python train.py --image_size=48 --downsampling_factor=8 --encoder_arch="convnext_v2" --encoder_mlp_ratio=2.67 --encoder_inner_norm=false --encoder_depths=[4, 7, 4] --encoder_widths=[64, 128, 256] --encoder_kernel_size=7 --init="trunc_normal_002" --residual_init="zero_last" --grad_clip=5.0 --cautious_weight_decay=true --steps=9200 --batch_size=256
Rows from block 14 of the encoder, named by matrix and row number. Rows with one number belong to one neuron. Each number is 128 + 32 x the weight over its row's rms, rounded and kept within 0 to 255. All counts start at 0. Numbers have three digits each. After the name is the row's rms in percent of the matrix's.
# gate: MLP gate (encoder.blocks.14.mlp.gate.weight, 672x256), inputs 86-171
# fc1: MLP up (encoder.blocks.14.mlp.fc1.weight, 672x256), inputs 86-171
# fc2: MLP down (encoder.blocks.14.mlp.fc2.weight, 256x672, transposed), outputs 86-171
gate.528 089:110103138183126117114133135128140115123130141226116133144128092124088146096166141205084114082126115159098162126116160148183163158140218100168134157119088142141156118116156110138080159087121158114156177174119149187156102106198116133126151136161177187111121139
gate.529 095:177100097136126166128094165113179157089103178085076196156116137106098071173161124111118117143124117170133068122116153069130121139081153158164140108081091140139158086117105116148159156100151131126159083085087141094184126165105139118119137125134162110088110156
gate.530 104:102088135080155147087141138145168143159141173139088111166141081052141149184147148119192169136138099129098152068117156140116160129117102130116125168164101164161111107155150111135149142096100113139095087104083152170121106152128101169054152120104140086202093104
gate.531 092:150140164089080101121127127094130191138047058234125196144144140105132121138080085130178186166114181110162099091156180105099140111111119140185112103099168138138140118103160179141119102080111122154048141118149125151129064119127122123170162168114155136117133138
gate.532 084:092107156207120138122135105108160129183108139130131129087086132189110155158155185086141125137148154074108122142124080097087130097114136146126146103085220147117134251087159166104098093162085108108125156109168084136122146137148161130122169148140116165103120117
gate.533 101:162121154065194104129116098074114162150126147114106109117169128052145184118137160126150132162109135168146160091133122086127104126136150072106118089147136110132114127156180109132040075159098145125129127157139140126121113138151134124163122097166099135144070139
gate.534 098:076170146159174140126134145061087116125203141128128107112116129123110104085150134104097160113099113080092121143134086171138098144148132152071089057191102153084123143140120130095075155119115187129130131114114128113095157157116131148067072139175100113163084056
gate.535 113:086140180147144116149100124103122083126130129146129131112081082232126148078164114172091101125136125154134126154109118149098113118163146114100129140119145105100089152142179159142115131118074124135139082044104145121108080152129161101079092117125141132129138104
gate.536 099:115150166169192155132146155136119125155185119131138159183180120129177169154127155173119152109137138119062127164147141133134083122052173073132125054138044148145129114090109127154157119165116093167170101123060121114198099189129184144159139123097136041130150154
gate.537 089:054121154179199162096111123086149145192191130116055121061129160111109124094121130147152153111141167143063179120139133176072081095132147126159126180140164155087133144140180163160083114163123089090102120172161113129144117119097087171118168100069094148115138146
gate.538 091:083111141116119073125139104111132117105152100136165135142117143144109110104227096070183122166118079109122148131123122109134169169093178124088120131109181137056190144100116166122054142140140124113105160164147129138122169121083152149063088137168152148157086110
gate.539 091:100114133180133137053098119138091121112118166089166096059110145073160171131110087160108095099061166151083117105106135146147128125166149091123122064065131077127197093129114172146182152189184186147124120110120145172097168170149157145116124103131149101138148092
gate.540 099:063119130185127112170155199137134112158155121104135119190169121109151148109132165093173087100131090101221118126121105099136129129093128122149118131119128126084127123065163161150084142098038158101110114100114088128135085114140130089142088177144113134104146069
gate.541 093:100119089125143197101158081096095143157108108144103100087113105084117154163086128081033202186189120143132176153089153145029148139186128106138139108135100118134093103134115137177152169127152116065107096127118177181135113104134146117182167175109122153086140078
gate.542 091:182130080110102091104143146190182138118123139108109109161122068122132109126123095102150135118130184173092088177060168120155170158150131123175160148111164141162138110141079169140111084145119120086161126147151135096169155118149146114079184115146116127132211137
gate.543 087:108136128107120102083125133083122135119091120118131122145133111146114100111084114123136112166143168086148149127167128133135083123127108116084144118115097162073158116201131137112096125181160104096159122111131164129106080091200172107108079105165134174158130176
gate.544 091:147126093144174128135172158103163152114100124188103164192082096172090149159119177158096129120112121117104156147169217130120203085185101198104166056127086100102105075131123123188126094164124088152164137140068119100132165140145128138130069122164136119141150161
gate.545 087:128096135131141159148103134097186085127097093068136083159121084128152161097068073125094153074093142142123106097089173116070157150140128144154163089067117166121105147063119079121072124192111121111143126197102167139129175172137121182161104111063135134091151150
gate.546 129:091180147111110133156097139086115155133085107149062103102120142113106061127116088115133111078088140097142122085126118154094125123155132139142091129163101125177101138141133115119124134073130095097134143152085118158125148125195100116076087118141046114164126125
gate.547 087:157106094159099120148149155148136100076112081095130128128152139151147113137194131172089135103133142212150093094068137160153066102103111140153127224111135100133139112144168183119121164119087118111165114177185134127119112097140174146104111095108146169160179190
gate.548 098:131121081056152120127130181146119154127147145101100129138149121155083122109131115166090198126174156134096148141126134103126121166139131120165116157180154122157144055085100138128158143158094067123138124192149126106153218127176228134157136143144117111082143125
gate.549 086:190150135138126135126091138132151167110118045150157174129104107191082154138128067168131130107153154155138163202159159112185058082174127133158162154156131140193125129181139104169251170085143137136102188183049095142148125116159132171117062097150096102124148109
gate.550 104:165095077111107208150112198199174172127169076138135141160143125158092150105173123103112149168118111140178146134102159126142106176164049105165145180119092117124084146127147126156138131157129133160137133147140128070178116093091093192140137157126100082137153149
fc1.528 096:152140158105038205160136139184141152114159119110115088117163185177128089121139181171136131108157109110105106102133177115242155122147085145158139183115140111113151126140102080147133113122096162130143107132137098082111098118116114124100135117141128067143154153
fc1.529 091:145144110141138142056095102093113121111143134167193133156117161115133107117150164084140098104135078091117119069102087094143117136109130155182121079170182165034108148096112203088179098080170036119166125150138144137143168149096166138064171138102110149142139110
fc1.530 105:130117135131129154141118108156128166154084129132107096131154118113121179112079100175160159153191144096150113142156120142176127158189151138140118243087186094102151140122132127134090140197143194140079101140127092099172127113145154168120107144130126082132104127
fc1.531 096:121106137134145101135101082098091151112151161122102140086137096079171084121120132092072159132130113076144101139111101158131128094129140114134129161120130052114079079156152130076062144095117090117127105094151182106149139117079149151017135080169151128145119122
fc1.532 096:108138174118112103200118116047114152075100114092116146094155142130125191165104129116140132140099146167153104140121164127084227122157149136109129125140158089118103114164133169133106139159118074169181159126189145181114089126172067115165076108058172125143147133
fc1.533 101:075146186067099176172167138074161105127162095142126144140109115185149077102142164130104116113132062164120161101135136144115169153162139150100158146093171173120118158083078190092155119156127117114174134117118179093128130081051152108110150164184135136083141109
fc1.534 093:106130143101117115121124155144142148129138151144101090116139151128115118144073094176179114065124128133186147168125148133177132177122117096151113117133149096141100096121150123100143138151062138119125220134146144144148104153172141144172046170139122077197140080
fc1.535 114:117109110115099146137140124072090156182135146128138117098122097121089107147153130123142141143131052143111128160100101150170127137139099158163123206106172148076122193110083134106182137080158148121116128132084126093126125179089155176104076173112142142171141173
fc1.536 102:132137091115111107097146109101097113139139166133142071137168164124094126086127165063163194078136070125093184150088101168067171141140088071119127102142089142151128133148109083125075079062117086183217124102157126126102160178152115152176175118161098122178137161
fc1.537 089:165161097112129149109109170113123096146092099118144125152059139125091143142087190160101102129130142126114125156138181117161218088186088153170167104107130118103132157091158183126162168130181113113087081136134118123138139063151176095134106141157117129128118170
fc1.538 096:147141108083149111086102125106127143155173144148142115143143168130208083148108122093127106117104056169160106118141115098134170147135146141068157067138149149166100091092136086127102161137105126183157147150113122183186083111160120163110152145149099154093080136
fc1.539 095:141118120116168117103112109125127109102134150165205111134122094093136117118117138143142085106148155120140115149175171137129161140163134095111114150136123145132123196222141068138092086135166136096073140150133112097115129116134213148204150125137123091183141106
fc1.540 099:109160160152126121092165087215153136064170090130118128130094087124062161102157127132149153133132104114071127116086140103124106153101078083158141142080145118100105150188117141127155147155124170087174128135122118115171191107119182144145125113152159141130094112
fc1.541 103:143132094087124138165122121159126131200168138093099158112077155097074155109131154172079098160097100162132159174103117148156192135149051155144124158147105141136118102167100114121124090135073099125140110170123118141136123139184114113154148140149145127128122088
fc1.542 089:129126139138057151112158175175135087131113071099128171126160136159062147135114118125151136136160137150102098134159085133123205111079120102140137157085124162160127044117107112150171184101137081108099140093109160130118161153155115088190145131126088119139133132
fc1.543 089:143141142182091137119150164155101137102149089166112145164145177101112069094092073154060108150161141186175082166119101139121114110128129182051117084127121117150152182147149164086169195132175118150119183141129128187097137076126152107099180098138140116115085119
fc1.544 095:107166127142127187081140136193145100100165088154148133165082118089099110112168126125157152108130158087114131128233111136097058185118135102106116138128130178076139114128104115115091165104138109110120132080123163112111154141069158129126151125094151152067092143
fc1.545 098:152111172094115133153104115186128162152108126237144133139172083191176141225132108167127119211152129117075144111066099097136163122124143134141078104083125126060115093116105120095171069146136126171127102108103104111120148129132133131153104147095112125115090143
fc1.546 123:138095134141172125203111133125176132159150088194183120068085115119090129170125124111166104111128146144090074181185103088207146133106096148120116055130142096043123143152150151123106165119110114091186114133125096130084117126121154103142174151114221116190119164
fc1.547 096:091155159164092155085139111140107120106063157118087134146142147091141119102083078123151059109168194080118179152137156192146152123135150165159128116123142148145141164122131075143130135093174134081094167075123109131143117174095170124110146134159080114117133139
fc1.548 096:127173117070147128143166136107118116155075095078119094186124131182104175138167103134139131137114160124117077149076122125093173092138182167149122125139135123123096139131133184155095071150124105057171082145090110162119129106130122115123158085132099153111161137
fc1.549 089:180114126125129111196166115153147119101123151212128098151157148122135176132150120095197090156109124123104176141157143154101156131094150102121125172144119096089146080139107179109085130175100133103107159133114160108104158124113142136166087098092119126150137138
fc1.550 093:145112075096070110111129124139112148096144146096136151104144144153096111083075134135086149093146070107141097166167166181095125152096028142127123102099132072063123161132183138114127109096185147091188126170147153148087103079034113086094192139127122141164120096
fc2.528 022:154138143159113131158099129102123114141157155128150167090166090163140138091165115129091163115202134165157078133051122075138137077158135122119141120077132118033192147121154086138115136113126158151076140205143105141069112072061180148053171162169064133135121127
fc2.529 028:149090127136118160119163139086140142068113134118151160116121163099173164129153124131094159156147101142135089109085135161124126187111135139152132193156088173116183132158161129193126129079126216096169154100146159173086161105066166172053107097110180156094202147
fc2.530 029:123120146133152132157105118102120158167129147124080073127141123106109117118130130116200129123130105107120102183140113173102095149134149136107100176116145131102083109066163071101143128168139103174133117110125142055221054142171139116088099153137130137104086140
fc2.531 026:103126138140105122137118134153120121227116105123092104124134097098100107131096113150176165107159113119103143172140140190101085100164152111141048143119138104209087121122175148094128131138158080140136155125104145054188096152173051111127093140130145121125098121
fc2.532 022:128097128134073125124137121129134138068153143167186077141106142103140090133151120125087143093143079126148119138093151149094108106117142145121170124191125142095098120106102109137144116108151157144136099124094166077135067103131148127113117180127097149111167127
fc2.533 038:139127086171069158094195156174192066151145128123112170111096088125114114130136112126136104110141124118107188127157148108126183130153159065139176125107167084164180078194179150104133158134160108104101160111104108159090133170127106162179117126100115098138179096
fc2.534 022:116100122091122074072095180155122128122086106103144138173098184122095154104082106127084110126089112159146138129122057198129161167189124145204125112152113146195129117146123148102122169133158068128132160135103134169140103124145159084149114139143153120174126127
fc2.535 033:150132098163128109088145123137145111098099192126120134151104165140116134052171107138086072142132126078123146118146116141128163158104122105160197084103120158144205112178100106123138105107106151126135128122105101179058158153120160156164101114124161131126186135
fc2.536 030:158144153123085120126118116065076117099156150116191089067162110116150126126107124135124163114146094152153088104098161133129081214103115139150079122112127128090112126125126120198104103083104137068139148122190140095138123070115124188042146121143062102105124131
fc2.537 021:123164161069091150166126111135107122159141032148082141170150112092156136145133138115116129140151134148120098158155152199107062144159082145124129106151123144095114154169023124082108121144135119129109113140115150157130135063108114104072151139136086158123124125
fc2.538 024:110143132137168103100097105105108162141121163146150186123149187125166140113132125120093143183118094135146071099144113189142125141148152116147120068133132110126099145140136128151118167091053101059183099122139109112142083019110169145067128106166226161104170128
fc2.539 026:107150135146080110142124095120130087142106156104120137097156140152104176090186147120158074145113162113101136121165109120157140053097107095087188180051132088169112136176170106126107127158158081150107119177123096101162153194199096082185142114096098143128158096
fc2.540 025:142110175066177145162113089097112113156137097130136140127189115081130195187158098135114170132165151128129102162093132157162108052138119139112054142091128148075063141095122074099135154144126142181138119186075107053200084089119154051080136123129093119086154129
fc2.541 031:131139096147140110091184200129165104071140148123190127097111132160131138083153127127109074114158121125121138107100118088091147201170158129140215114171156143127195114173109144185101149075136173099136134111166142189098189161106131149148143111121162130131147115
fc2.542 025:133101078145141108086172130129117149088108125137175099104104173121147089118160148150091119091112103187127138111120066060138156132082160146133119089157090145157168123172125190093119111062098173131122111078156157160136150130098099166063096167112184122138183183
fc2.543 023:126136113111194138160118129095122133100102173153155126158087146120136157158175116169116184155114112093080142144139143170109066160175118086120163143099135155147121150168125079162173168133173142132148152174072168093114157116151253129158109092104079157110164106
fc2.544 022:169111102149115086075099084105154142104159149110072122176081152109117117101116141116110161085086092115136148131112127024091176077099088136200169200194130196193163141117126099135145084133114154138103132122115138145124161134154208122162080135135124101149140150
fc2.545 024:131150138102177114132047095118111124089087145134152120156149176143142118181148080142113150129200170142154113120130117128168109074119105169146128137126091142068143180176127108144133167117156154155097123128093050118174107073166160167136153130137173172145110126
fc2.546 372:117079154081116131148091119114087106162137150133141055130165103124121130047125135130148145109158110132119121142121104025129128047107120134124255135147125153123225120169138144219134081145133113147148162141103092109173096140133104092122127161127195126119068131
fc2.547 025:131123121141114141123157155142207147129145144120112159108089084125180157127179120162066106140129109157128127108114203086115157077140126152100209178134228171068227117159120112119127155125102135101116163104103111103060164157100158134101116147142121172129210126
fc2.548 022:106190140133078114152124136146100185130118187145137135123128092072137142112191142148165152133148082157140104121094147189091048100104119146132113113094108134029038125125151095148157096159147098099157147124166128070155061135137159131148144132147107197090120144
fc2.549 027:138183103160131114140096095199170123146152129116059132137146077115163129066136106132074160126081155130100158130098156116118103107079130106145224118105141087138142151139061104226164124136137086112144108158174117094110128130124082096149128074133091088102122143
fc2.550 020:115112141153065110176153081189196136189121103129096126127119141182142193072141075120141128144129132121119151101158086128135127027167117111096142132150050075134101095143149105146116109117166064090155096101142117101095149099148122189105139101117085133097164110